Weights of a small masked image model.
Model: 7.93M parameters, 48-pixel images, arch vit, norm layernorm, activation swiglu, layers 10.
Rows from block 7 of a small masked image model, named by matrix and row number. Rows with one number belong to one neuron. Each number is 500 + 50 x the weight over its row's rms, rounded and kept within 0 to 999. All counts start at 0. Numbers have three digits each.
After each neuron's rows are labels from the 100 images, of 14848, where the neuron reaches its largest size: "strongest on" is what is common among them. Only what is clearly more common there than usual is listed. The data: drawn human figures in many poses. In brackets: how many of the 100.
# gate: MLP gate (model.blocks.7.mlp.gate.weight, 672x256), inputs 86-171
# fc1: MLP up (model.blocks.7.mlp.fc1.weight, 672x256), inputs 86-171
# fc2: MLP down (model.blocks.7.mlp.fc2.weight, 256x672, transposed), outputs 86-171

gate.174:462478569452526501521561414449534528465551461409531504593553545455483494525520446593430515445514441424548403539515466521481509526562617482470501449479403437480490548435526530467443639447584455485405520534462544537534492603496581511462535444519438486457468476
fc1.174:499514485536457548445529517467494481639572536467530567539509531546552424511468454551448638473452464490482530523462497402550537496570527473467553491465448507393490492427514555443525479517609383455538557506492435398492498420529514528594409397526510484536514480
fc2.174:417436626476449449479509432505476476536472454524486473477579462460501437460583468509440588426436495413512489580550497497480599483540664504616556413551408476374528437487520617485550577455506465520458544547437507503520521539425539497531517462469533495511510426
strongest on: white top (44); white trousers (32)

gate.65:468549464532513429535432581466582438518620483527531468475389417540514597482517465597463491580467558483510570475532501519498447425475452463454561516524456564473504459488407435480503464527514485494452477476511478505585504545426660546568509494478548557576499437
fc1.65:474514421494565513455376402489420550490565510466543504549502537404587451515490496351606538447432511537529476437465566564557537555463508473509479480493460480454606517466469532487469450572497534494488485494468541449475592465554463517550499529486510532563404494
fc2.65:529492574548533546583495555477486520501559461463482453453478431487439573534503477559483519627565524473489517493536571559522521394435447514451620469515502557465488537508478416511513569494496525402422555421536356546544452560508528520560382413469456496421520516
strongest on: white trousers (27)

gate.467:576512507515508467505446433558481458513383535601500518532536537532508505504471583572520623545510404427460492483572549585427396502478419491554522480487476549473531520500555490459480407511419548522512483505518484491427389505469406558567526465587473505443532513
fc1.467:443455528512582468512542492456494557551499464503471484528584511605437537446478507573492503472411458482513443531560483551545425480556456508450481488518483470509484441554442518497508441500460424445513495530444483476434489507498496489563516466566516597552436435
fc2.467:448537455489485452507490492530507511459483554543617480509490506588407535471454554571498433495539442478574422425500501512500379522456567548430506533475465449567503517608534442500593560545463505552405475579577466594441406577468445543504454526510552528469502510
strongest on: black top (33); black trousers (30)

gate.273:542543476518543514497461390493502504505492491480503493468474578484528548537498365568470509434509418434519590495500477479501564554546444550484486502471463464526402551527400491465420533425498492516539470447508437455576403458504544456383546474509447595450564500
fc1.273:437580533474545488427499561400469506552403520470488472503424464588582490478514526530503502552510539485506534429524434583488423461570451447455450487517549606409422465449595552604522575445517492585559530541484564372530527474480496504554524452509570495611481421
fc2.273:480513551557473551524496542476443585532485487535465464440475433568522500438382456553564520502545403504580582567540460520525529403500481521420485399519443565443499543577587530578576559522548528564453548509467541419507538442453506488605462574486487485470505487
strongest on: pink trousers (26); bowing (25)

gate.143:586514475499475433486499504522605566521563511445470437496546535510466447478510394493529629534519498571444489513484501517529479499502540498433506512533467444522442389455502532566497470498516530392538553506441459547551562413412419465509512506510416433457450489
fc1.143:522469468467512418519481553457541428593425598540657478509454476471483530563493462600519499533484498533531553505501501531480430507546462510458460529538614577568476524469425443476493507527436475389609573521537479458427527462492514493428547465511498571554450541
fc2.143:416480595488437486385587532531459487581447515541579442487487492456564543545481506514523408482483508528569593511511556532499538488490467513497452540371545538529485571488489428388546540498407545522476571513546525411379508548487492474445480508526572492435430626
strongest on: black top (44)

gate.528:516547480480530469468469538550449557439504498504517525552452575456537557416416479415525556514561580503395576571441424520477501566462593488544490511495461513529559423447485557514556369525467508456609601514509535589526439447473477438449502501544521614461562479
fc1.528:509563546520457496475437511464567469514419363566490504525526453560515473424457595460523511510529450441475447524567554522505405476415486485537481518488512525450525481515517513534430547519552478521538539548539555480476427475448493562520502549407473390492554539
fc2.528:502528443415431448549458477572520510557475487496534453559507466527455473569463578430533438535517471482562399606492532457561486481455451474537557512579472568476473545522450449568526549450513400497488482611568488428484502523541540580479549589379443492480442499
strongest on: kicking (25)

gate.396:507539498489365463446518524469429474496487457588462544487507508504469539439498466468524447500521439543514545435435538464535538498478482448509586564472567405606481516526477462531499474445509452452470444449476581457533495542505513490547474456467474491460544616
fc1.396:524517480461454464445489572495460559478537496611505561565478507532508462525514455458548567461493438544527550491516504568546485461500534464511504525513549550602498436464437478516531527493512530442564395426542517509575470498496471457482511440521530421517520627
fc2.396:491453600568557502569510496566513474507494509357525436477526534451546466556536509503613497464505574461535494487540424535520437407500514509533463428560425456440503463515520484473463552526540529490547538585571427480363530488421559558493539503554534491533465410
strongest on: black trousers (28)

gate.251:562538450468476473533553502462521531463540440471523418484483489435537504497582536500384516462495530501527486468500423518470435446496439433435535415406470450462444456646516451519542435596570505484590559520452471452530504493507487515523462497460488500496415448
fc1.251:439491611537487587411561519479455467492443420468539512574503483452393465537481546493482503607437517455455501505514518494559516482469507537522441471471541560619510520523556493473403484482519537589500403454532527491531490522606557501456502530479524505537602533
fc2.251:476501456516536532485415494495497525486458506389489538520576454442360509523536460506565520481466517515562521554468587556540508531543562512560463509506576571563483611451439485505472389513524553440514493520522498563489586425665450439396496554520472507478653440
strongest on: stocky (65); yellow top (42)

gate.7:455520487401531534526582510580457539522510486428551429465480531513549489407541492562568573599440386563463469519494508465464532542497569484461491512493538560540540481452439436452427547561430514475560457532541479413415534511555545438451553563498499495430423485
fc1.7:600575513514488497512522460457479478491484550518505481494469440471418480549548529586562468455482492530452524512525559488497556472478607438510511570604509577598566485509484493550542398482583484559526479425485463442535622555465508515498494541533471486451451503
fc2.7:363458602455497520542529456504535544458503478428507523473512575501451550442404456541550524561426555496478462550542427500508538509519458520577508570444465461483490480414574383403444525536490455476541529494489464577469478480532568523547454440573493615487482564
strongest on: lying (40)

gate.374:459489466521529551471558577577545476483464484479581430419490494541484463464499496497468412368501420469529470479580398516524491452437413574465529459525491481492451516537576516512581516550467489460532564452518401470492504468529554539507465426524476485518529529
fc1.374:527489490522497588511546559507399538468474433463503446419532511473557397403461498532576488518558494479472560512575488510522428522538509444448601536521490545457445561489568458524502440465512454506531506489552479499442500468541551496541466499437475484508467540
fc2.374:503441553484518443488569484499486525569463518487475420522556445513455501516507564595565450609492475468456545576535477473524502501565477560565546485495489504500476590449546461464494641496486488433617480504528458439536574612563522561483432544454555564456517480
strongest on: walking (31)

gate.364:572546486450522481554475551442405448400565555591464534495527474431464556481485473520428481530544441385503552438449484490396576483528553466515569459455494466432540497487482564466515502472468513573515588458537472589533613473514455509448402409499540553589537567
fc1.364:531540469556503485535498571473429529438549499592477543506563479503471513421558533477447455612516488434520506381468572456536606452499608544511500461489465400449462449375468463467407540457485487513493551460501476494559517528573404476474448410441505427491613581
fc2.364:455424487547527435507510540504461522441445509560501475488549486435441441420425529449474418657534530467502487451532570498495526485528573494518538533490491370500490528462510547480454504468516463501460615482520507523506508537551469492419519526465459432571510600
strongest on: splits (37)

gate.279:580540440599527512582455467506477531416482457463555554475473470446536449485439501478419480514452531557434455511436479525490456582493492540531480569469584459439509502423331508491387510468470568430466413520451504578505495484506587561455467538493537585516444563
fc1.279:471524553447442385576554540506486422461523623509507445536522580558471505499483515476458405378466467492526546567547525498501548420525478448469524494516486545526530501573663555561480495438585489568407510465510547483470464498515385538536537506507522427430427418
fc2.279:512502542485405534484500586492627460460478517601568522444469548502440383473496467440447500532515547473579503464506536442400517464424529403484544540403479571586462361533493461496547509517491489548505513502510422484585519450481485454517534546476468504503644489
strongest on: teal trousers (37); blue trousers (26)

gate.191:518490403474568520487511402540464510491478482490394531553559548488510513546451466570483558462485567471521473510397560472438543436480482493538432495551593420448384586515486514532556478532484529480444599634606542526508462571495495459459550551576369501548430516
fc1.191:578511479501466505536499500507514560466503519459526477505510522447578543564531479509471477444484551531465454469441533484534533472499565493416578549523509516532541478440459492569483495482541421549529421424533504624587527541487474427433488475549569486486434551
fc2.191:511499506528476520459443519515546379541420475555580417437435534488496562492544508581467525477497457515489391457510421402504528583580561428465547533493502432469508497439505547552449500544571479617590515479476463550557554521507534471417539478501541449544391487
strongest on: yellow trousers (46)

gate.69:527450492556478512494430490535574404516508490546395505555469471446405560549503529498413479519530519517416443427488540496385478515465458516557405519421577446541545433494549558511445469544419466551421518565548495532540570516587564484492508646473596495504515421
fc1.69:599493533662473483571528559474552438554538573486472513510554494417582544454462548541494592516535433516559519522461455537488449548498513602496555527524599495587564469449391542519527537493511544489485551508514389457472447573484471533492471499647427440489445487
fc2.69:481399522406447468375445489549466501471495468530513472478536454481512404488562408464506455539504450571478518494499479486472481471467473404466596456542432568570407514510449450422481515523527542519495485482422579506503427509469483549473480498413555527552499501
strongest on: splits (36); teal trousers (27)

gate.104:484468436558559391531568416556519529505516516535484413506459602534473515511408453566488539477524446381544432472483519460512501480577613595492490469436500437544517529417473489492522514399501441440533532502442497542526489462541533507422508436519482498535494514
fc1.104:420484536457521454487407498504530533470479553543533514605434461545484512451493522414474512565514448531486574510614580539478495447479434528420579593468550459440511563470546543522576470541496529547448421547495455542511577510596432440449496464434464590552467493
fc2.104:411517298521492524561404443498517484398520494587568558586429504437558553470413520463462431578544573467471515419569484523470522495439422505394524555507505522464616496438535476533538499556395486469535510529453494531489518557632414426356481531438609532534485478
strongest on: splits (39)

gate.556:483456506480523496469542464442484507500552567486523494455559435452522403541542507518521429484480580536487534536460612492429481348557509503521480463539580497552438576479504524523554500480487538509457413491556402509505558574532458497468499551455457485478566511
fc1.556:531414444383535477498514468497593493489519562520612490508520492443528478475589458593426492456506600497537529446522451509506448440534490471491482514499529453503428491460525535490499587448540521525492554453542519496499578559509407539517528493497497544425525486
fc2.556:422531520527627438513584531450464469492598545509562439403505509487513457406442506541540492513475533472437485514545525520521501496595443445487494511483498508499477525520565503552482545526530498461611563460570554573447470484496487484476520510507530530470574490
strongest on: yellow trousers (32); running (29)

gate.30:473479424483490531426515483519495522618543530468428420447551433494550456501520423480450496542536526581512597457457412500609513479429436503438450429539470523493451537505599440485465486504501621554571562506520618544507498506462535444516512458499476537464433466
fc1.30:434455433446541464437501522462526532531378500550515537579457439481451549472502510520481438471471487661497489422540465491432450502543517472558570510527569508425550525419471554528489448488487545544573491499553531547370501564511515482544566583435444462536520544
fc2.30:494489489456496533520526519642493518397534486565541554446446453472547548471534484448526446493531496514579478480512495571574499520448510494491497589392413522531489444540520424535493554453475409439481485498492517504538509445436480509540452474453475539505485519
strongest on: black top (40)

gate.671:426512525491502462466421499493551498583544452504452502468413503440493455444578468500434544547495490482531606445458520580505531476401449615504530475577562534462448400514454590607514481478478531565500539505556562477478534595475524503557485470469538414447546400
fc1.671:550456515443428544505492480546491514486494564645545515501504462507488465575470462480482505570570512449638585463472566407454532489499449459526522430573484581462476451524456484483489536492456495457554439493517479470462479439503566427582502500485454518491499484
fc2.671:401449559520581482475514599531462621548550550474432558533490444467522489444453485425554499547454508530466514445469507512520438500494469580499486445421473487480423570509421539528536516488470561491542509501459489556453335554438451597499417448596550545469506451
strongest on: black top (30); grey top (28); handstand (25)

gate.363:462495460532455441518431495613481526483446519466510466484518409482544498517486490471560546424528426547498485543475576574559421425451444385413541542390520503468540570526483425508484530500611389511605473631539522559549475513502537533444445494514527534451545439
fc1.363:427467439532383462462445469506562454462470489468521481452453529566544502458446559496549598570526539477445525574438511484590474470457474541467461476429439556426580587597513481561451492616531521459470467538569536552567492472478615546482470493568554478552551447
fc2.363:478541487470545607453406537450505437528502480429485563498485499552508503565494490492499551568465424470499649518471478531465441567558543500482565560557416526441458571468500530433509540510466436506406485466474464519498481537499492460440434550489553491507448544
strongest on: black top (44)

gate.410:602544368522504615521560496453521471474441442493447504516526479471543428656529602473535514441403495500456477459458501534434563430610526572529599483547526408494609446445470528554515465510541475493563440484456508556465409482572478531489431579572487484457578521
fc1.410:455476564448543523558467577510479478530576517438549455395479476472518488322435480471472618533520448444515562562500469559540433474439531531514445466477499481567526576481539465531523523557495503490454478553573462509519521471508600510458510528454505519512518512
fc2.410:408518482507525521351627477486452572501477546411510488470514564438508486402460489536576496556477487486564480470521540481446453571484514454565446599541550536574435518550547525478504387452463434546468477543520544453555510480464508550505517460548448575554492547
strongest on: teal trousers (29); teal top (28)

gate.476:568523541533417462520462498436494552475463484535405514481550514423437479569451488470484463553520351583517544525435555469422387523510565488583479489475482503482493442573520434490431519381509583519557559510547449438444487547433556366559563499586532537398415512
fc1.476:553506570496490427417461569495483488431505464461500443488570417408442414545432429522525558464513414525555469493416628473430397573578380506458541595535499540517515496502419423589458436517617504547606512572443505502432402595530496465429539501451498519559448481
fc2.476:552453520488584461449445452503468423605529498419565419536489522558562424426438488464513525434537547577497534480484532542503556471570458509435550508490460513566532573427429472517489510596434509483438477557530546566496495523545496568499493506501452492631550407
strongest on: white top (27)

gate.122:503502451541422467489437494561465487515560528499499543533552444612523529479510562540485480480484427605546526548506461502480481547572498529387612496600409515462546498488451467541586363544510517518485552484460518456457508514565588582534402499460477447411497490
fc1.122:408504560468440582455546469594559473497547563506470553516499578582542411545479544500494486452498429538531529507519525541507395460529370441496511568492475427490484565500546531453471473528537549484543459532496474504540468530582440636497534527547480423502504621
fc2.122:381547518462471513453535469480436430481467516491508451529612556493567499547632519442503493440501553499468530414495484519457405602487463383489400545453510440544467536481558424448503569483468519483580424530493504497547471482478366571467582532454575479500484548
strongest on: teal trousers (29); green trousers (28)

gate.376:574501481532489468587507484572592426495530509469514408457394512495494494484420522494444493561436485491532493506464454426518490524452508513487488457446398401567581587486467375545511544496508489345535485467483507475508449511518474532539486459531474380435524524
fc1.376:506556470552453475451506474480504418477480442450440436460491617509564490463452452467513516421536494501549459533455504558446530528534529391460594490507540492515473544526524506493379564466495455545589490463443381548472526436438469608569524485449557607631535472
fc2.376:481422451540495488474559458471488492511529592442578451453557487535494480471449558561549434488454484508519466483577503494493544481518496377491512534478453403499534541496378454528454511440472502478467492480446488530484447526587469495533478583388469540549530568
strongest on: splits (26)

gate.276:548575520584563468517488454497540429483554527494405551472586553467479558537502547583530542517496554517486458504445502543521543517359499460476486488494509572451504418464503507484453529498508564412581521473532575401472396547500495482479516574573473480477549529
fc1.276:501519532428555520586614542563465543495637629463494466524573425492563480462579380477504434529592445518555463480488428454564513548452441464479519543518522553510492532532409515422524583541487468591570479505525447581449529456595587496505532511567496474447541400
fc2.276:473475485475544517512500533467501583435461514455502518486491495544398434439400549474461450588461563511493509536463446509465555426541578552478525535492524498527492549537561506464482602473529506505466478454530479482448483489571560556510442507517510409410436439
strongest on: black top (33)

gate.179:581394438467518469460454369390516431509443548552592529416550479491495527432427419564468506479482450500448487498492404526495563529571452471415570551537471460566518536507485496531477435487569535517473484434505476463546461527494529461532375482543491507558454508
fc1.179:479509558560555426526479464450559507507465447431464480606487516508470459610631529418555529555496557501565528491469458560536432489512600593522389503488575449475487472538444500522553530487504488469571538601517536441492494511515461459457510482403535496450532402
fc2.179:553470542521528434555547467475369509572430519460466624517520536472439501499439526470492453491487492525506433561526440588514532443393547493523424494514598480522559504502472522567564526523499533425506409586552485487479463541512471471433420489524620588525530435
strongest on: splits (38); star jump (33)

gate.3:407529468458570423521537528550517535504534461507508476498570495526564458477473541504460537498567439560423504411506434475519465476494466475516548389540510490499429535466526480558464467558531616392430592515462540541427459408502495489534492580539533579568562448
fc1.3:530522503493531493486481418448540521564424495481497622496496601541518591583568458494482362482472543446513495515593511575536529454601549479484504443433481474568540446480563531517483512448441499485478381459472540433480519423510596521408429555479570472405479492
fc2.3:485398564488454503420453463508519539512439479565497578546525616507412585591512492489457545458479468487580487416528406498493431504431509462563525446517481502558461481607457460516493411433507511511463481515524538499407460464513589560404527557575575402423494484
strongest on: hands on hips (48)

gate.141:466440482510458501529493491631528444534538495450556540490516573479522469421520511447420468517476515489365514506490532526410547575466517551496551521518556493419457511521476471501454540497441485512565541468538540583518496411568467451500577444536571584527524545
fc1.141:475582453555455447474533585569454558468466576503497552443516534486599455464575499490465480467543500492520447550482515434482530465487571479482426469491518482392502532466533474517547540501533511547462350487523585517556495562412462476478532501471537612467575505
fc2.141:484435557486461456525549515402457501596454520525436449535558543490480471400601460482477494590533532460501479523557545469415576594401479551415555560403551536444448568540469464444529466507524561500500464561505490486620503497494542513503457540577495446522550358
strongest on: running (34)

gate.127:518531502519519565434499481434490526505430471448522463499551525447402622491415584525478577476439495439545639402538384471401508541444465554448539489437524427542472446514537519599500542551527370505503423512500528579508498447497505528425549504451474547542477474
fc1.127:470470449497599389437530472565405490494448473470533535510419540515565519477526475468415494579613411383555536480522525417520559514441504544505448566367426427472570501546503423436513571486478547548550435497472526555494601548564459490422420532570450486605469491
fc2.127:470482407440484537485508455530564457449466462447526464470575501416442550531432528511502554470442542484468410593456423542497483569514517478484444530482457494573374573473482432409533564539373435518494522464419524580475546525496437523483527584488564527511476539
strongest on: stocky (61)

gate.46:561501496483467446503458530568483437439477468429563482459493502521498439500572543411506454452398545477440477516537514499456519504460459420483440473477546482571479488494528468516535497447543536521486443574420481473567490466547461528512506543578501498508474362
fc1.46:499496514560460474460459524396475480561489526630464529561589562451532542512468525561515586475508413586486463466555404424493474515477569518498535564570461512474489548497437520500516475571507475419494481458562448536403511575493533534490590500504558490517494574
fc2.46:584507439521474566483451478508555495572480547466486593501592599472582466497515521575562478461568518473510509484425508516558599558522487397502494506488550516425591604572509536612485462457499538490458517593482426430437492508515523438494441394472504501482436548
strongest on: black top (34)

gate.646:531482342515522465503525525432503544423501467537418480440561465495476578565489505501454633493484406544598512483544506470508468488483483498596469558461642552446483475591509404522488529541617469588527384484564529502506466523545522401419538511456492454549506559
fc1.646:489531474471504464516442551545542516574463533428568421519448588446391631537434427480550500499481478432496512483527574567500556546520435486523478480359503508545472520478457418504481490476457555474500567579473558557516475433577467577512548558502470525531463540
fc2.646:494459395590439455506475517481586525508599497525555432540454517452484564526501448499517460467519630474458591532529597515495511496453544521494550433384444586532564559465432545483507522489498467513532552582470500485522448425521542650386501531498525514506515564
strongest on: yellow trousers (33); bowing (31)

gate.222:485539459541518464482482460451492506483497582568487469556522532506538353586565510563571505486497580521537530493542387480419451470504489530585495538474453428482454562589569556464524532461394420447469496402469497429362491503578400498549474530475474426460424433
fc1.222:454494489521491501587571534433487519573509517539578507483433579532575497499473493412476566504598507462522574582532490574487484481479522496560536533508446491427500554497578576534415566482547465452510521445445435564437541563449489417442480494561467480494465505
fc2.222:545494573450485533493466523538497474441546405476459502512420479543471553422508429510445553545443535512437511464403547479547512521471515444511537594574535497453543487467526539587540419527517663424483502557510497462594457412426505470485558473480521535527627458
strongest on: yellow trousers (30)

gate.240:540475487520416534498467486523555458470465478426532384482517612499415504495490454485504571512527555516458531493533451502495513476443531572514475514547517581500490514543506522476509483517543458474578508538538626462515480548505534519424431538566490432469460497
fc1.240:509487522395473553520512451476485477562534512512452545496561545431415562510507474492523488499573491419525519562469529469627525474460454443437514452563529534454432484529507470486498515454617590415516584522471563520586438487383434556494563476483481486512521557
fc2.240:573536561624564534501559540455555468385520553537509411427469403460502493483486521454448538413472509511579446518490511571550439491467486600461545516422469456547468471528542532496483568501473484550507530505499522366485521464566577521503421424454519498509500484
strongest on: black trousers (27)

gate.632:483554470471589532465446416568490564542536534521497476430480565532522611551466364537548419521475430490535488528478442628601534525395524502523494505547450510500527425458457529454543515500551568472494449511526450530486533444503485488502525544464525521438505564
fc1.632:447548499522546533498519503443523508499480585409510557442523482436479489431472556574540539505564550469527570519504556480508497476547457511510472504497520575553422505483566446442556565512431546460577486410472528464527485542489517516591566484533516534428439540
fc2.632:455458555509518423520486568452432544523438496550526454531508513405524438493609459485553640483521557592521556453511529446455436445523517580398506465449464510596462528513449485494429529500462494529536531518458514525442506523574551487496533477458460444441483521
strongest on: white top (49); white trousers (31)

gate.597:543519421521568488577517484532543548566452413467508436479479570428459560520485543526544493530480547566413485472568492492422571488500470462510462515548502478533530490448484430352479558579526575537493410471449425475504549461467444440566499497393491515491511499
fc1.597:515530475619574525528497468446483448490527500484466583561501461406497512426463467563523578508378505394539561479460567600500470568503482482473509552575509492431444591522464465480501471507508385420536496464530453506465565551532507449409468507427533557452445521
fc2.597:605579577540545513554551486513557531479474480532496544557510543588541528552577562472554499538443507529473475563579539508453572464446483496460485446471494469462433469438467457439465542513460535519411417508580442477481404458429434406619489499505480504499491535
strongest on: white top (49)

gate.355:478545456545481613374562467564532450483552606456447560605478489554491407486565526590453492469570495524554530418529506473524510474568581482505530535507472507463493474461478487504492441588508463572480513439458561493457524497530531453517457458421518478458517568
fc1.355:579547499512494398571473550474560462591427436530545492512482492494510491571502476427540493511486450481546457435471468540488552517590513477542409496408436494545586486465506523416486482446438538517565419485471601527542512552463441511501475430497497529464429362
fc2.355:506559523534518513522516510449529460419581508418486540520452514542497466569537549486612555400559392474523470483467457451563523534562574554503461411553479414519476517536521482544529398545507496428525577418543504569446500512491526497548480406528449489394469512
strongest on: black trousers (36)

gate.662:512542488490484642435465429443499513448489588439595553450489556519486457518450476550480461474620474525596694560549558433472413508471484527586533474497480553417561505512509538540491516511535489488365450502514550499538481501530543476458500413541473501427481593
fc1.662:483532379616382459547399440531505451454452537479567478460506491444546491558415537542519524506429446418538540456547567436403510556566443539537511471463556462499596481550522521452501492424623411614543595500624435482502425603493566464523495467506548432458411532
fc2.662:541538317527520478456567490550549462492441535583539478451454453573641573577476469454488461478485598460454493438551521549662523567442485436399411543476449542626520538482524446458558441471519437488567588511561452521548429472489458534399471483436529479416481543
strongest on: running (34); orange top (26)

gate.638:498402559433460483578483523526474518464513523501526354459561554585570498494503398466447469465540552460476603389527541437453487532406538513570525578520541546506505471504518468606546529567594535522588474494499487561501513535511496505453534532495573527488603523
fc1.638:531540525464538510523596566503511443502542529483526489476492531574552512490433398444546491461535489470500557464432471539576481505482393534483513578525460484418430571541496515517513521480514519499545509521523519487536603452465564502522413392411486489524522389
fc2.638:545498446549501545475511592525511486456467500531574473422609430535482427511460567506419481530434527414389461552401469587491534490551448473452505417523402529530528463476445523509510540524478439550464520555542551491529424528497550511473465461521495561465475483
strongest on: white top (30)

gate.412:439467466554522563492476602491537428511537487533426460517526438514479531477524512442433536546498517476470487602429463511494544582576470497393528540531442526482405507533484546469451466417544540473450510496574548527492489561437479555561499598537572525484489459
fc1.412:491496550478493492522592496570487546490574381528563536483496437550444540520598534493459523497469522492505467554420456349528515492542438419548592470545604539574573569434508466445500501449547422431506570448488462481397527516468530417469479567446477494463488498
fc2.412:428529453567502494476531550450494497452523499508448510495462466523582556547432434515501516546555564481440484440473566464514535528405527568500454447488410527462476452541571508584614451527512487524646516487567594472409458529532439583509509391556622507462498420
strongest on: kicking (28)

gate.651:462540487494518535495500522485449515431496492495502516433562464510496464501530546541463535475455485493575551577404529537544513494477383496412490592451373502566501595524517483463526343580461454489418521575497565486482554475504546410449422542532523537510565435
fc1.651:491626519555533439456580452449502431416427541542502518496572456511539490509514534583521601489446365599468559572540470483493497609553476511484526528481515465536453632555435433504592482487424512523494495563524548509549539547510523460440368495486555579492468520
fc2.651:522554425512500489514511439542485518536504462495583454583502517475519428382508522514433519440341520488505472472517474515518404543574467475499519507486452548523430559449442387471457481540487524503521492495541493562453569643468558454462519459480526452480554520
strongest on: teal trousers (29); black top (26)

gate.367:486505476426573491519527469658502519531482460504490489489521398455589558503487535513510485531429493516496556458497554520481527531553505463463646492529498487476430463421476428543626405499512488540475496433501500575490549570465434558513583499638492515546539489
fc1.367:568479481521547483555507485571499647443529552439505561486497459504560441536472394492564500455379489493407558562569476519571510464439459505497498400482465426500443516500482481491506449409492490478486501579447421447541468479517418510467572532496530489472598534
fc2.367:519553447505524574502613496589548475478501556525462532574422428503523565522413514515482531469464524488536476420445520552556518496509529452488586593504501478436459441560527446534556491530519478578452458450500428516460492531390492493476582464557449449559493542
strongest on: lying (27)

gate.36:519551450487465476505422502403597492552529540414541506501526592508596394497463381470486542643478507538555536554459445584437452632538489482495522436539428502460572499527484466436413541533512515493561525528479473400563418456544455476505498501527484512532567501
fc1.36:460514530521572567554440514551485550496527418622423551578508414540494497354424592485413498452572573500416409555548632551549527375477454488484414452469506536503516541537486560556524487492517525427520469477522536503473502405478559598524433443554466542465514491
fc2.36:493546368501540516439501482466495578397547378524498516501550485496541449466501476457507593535536551583415483531494489488532517424479393482397505435485502457491471530610434582490448492464434528486388531479414587503483447456560513482457534563503447522564566526
strongest on: white top (30)

gate.117:548522366422544499596389569466487427506536434470515464533558500521509480481456492525536530530488518463499469447450413497527507557532490497426459455489451468470487473467565486536436571407441551495503485491544488396540500573523521469545509420520487465487471483
fc1.117:436476374432390566542426553497508531524509407454621521544504494535588572480533495572463480430544527435523510396468478487504532443545547562508541443540484521534544544496604395436621608487436525414479441519407508448564488550454464458500547481471486484515508481
fc2.117:429447515546488541465423561383538425563588549472500564448542450549545459498443490511509469542552439457462496472399532541461513541514482403522518399505522549516452491506523494526506406522560454546475599461489499534554481535582597463555533523522454503494510512
strongest on: pink trousers (27); white trousers (25)

gate.534:629564452504584562477572458534500531447465489547481451523533486507510506476491587531601580496412497536497474479461451474510483508420433463491432575498532487495486470522521481576470471542417510413511494513479588507521532493501508495523521525533484558419533432
fc1.534:513554547507507546479443448551523517608436498499431511486454521482577612524534445544435572441515550437466524449527511555555538462563471485500451496548460524513500431446508514511568556487515479508505529466569541448532599540456457501441542429462504400490425448
fc2.534:538497554493409432500568517455475526500474373532494496448476532480526541518612489484510546443576498412539437547552549435476578521422541445514447539558530548439525438545447447531504462449493504531465523492511549584433482492511504477494486422507470489422586557
strongest on: walking (26)

gate.368:427558486479491513557451552557544519564519509393493516533397551450502536463547550497470544511481497521514472513525537519571511549444518477433517599517501406433459524522524582534519543624550457514557375425478412504552447534489584481533515516547488554517445436
fc1.368:507575536405491502515546500536455476584467441574498506455462475579585451472559505456430537467411491463448526546492450490474621542537568588467512477549451487509499521515485551415478498498467542507388590492530504511386465469545516496384504484556479434558469431
fc2.368:520485534522441536511443477530476448531499501542531429504437398554510428494460508473452461542485499523460543523505459528537528549542609515494512520533533416429438485535478653496476438473519560499539553512493493502552518516476513480449524589470424465490462434
strongest on: stocky (65); black top (50)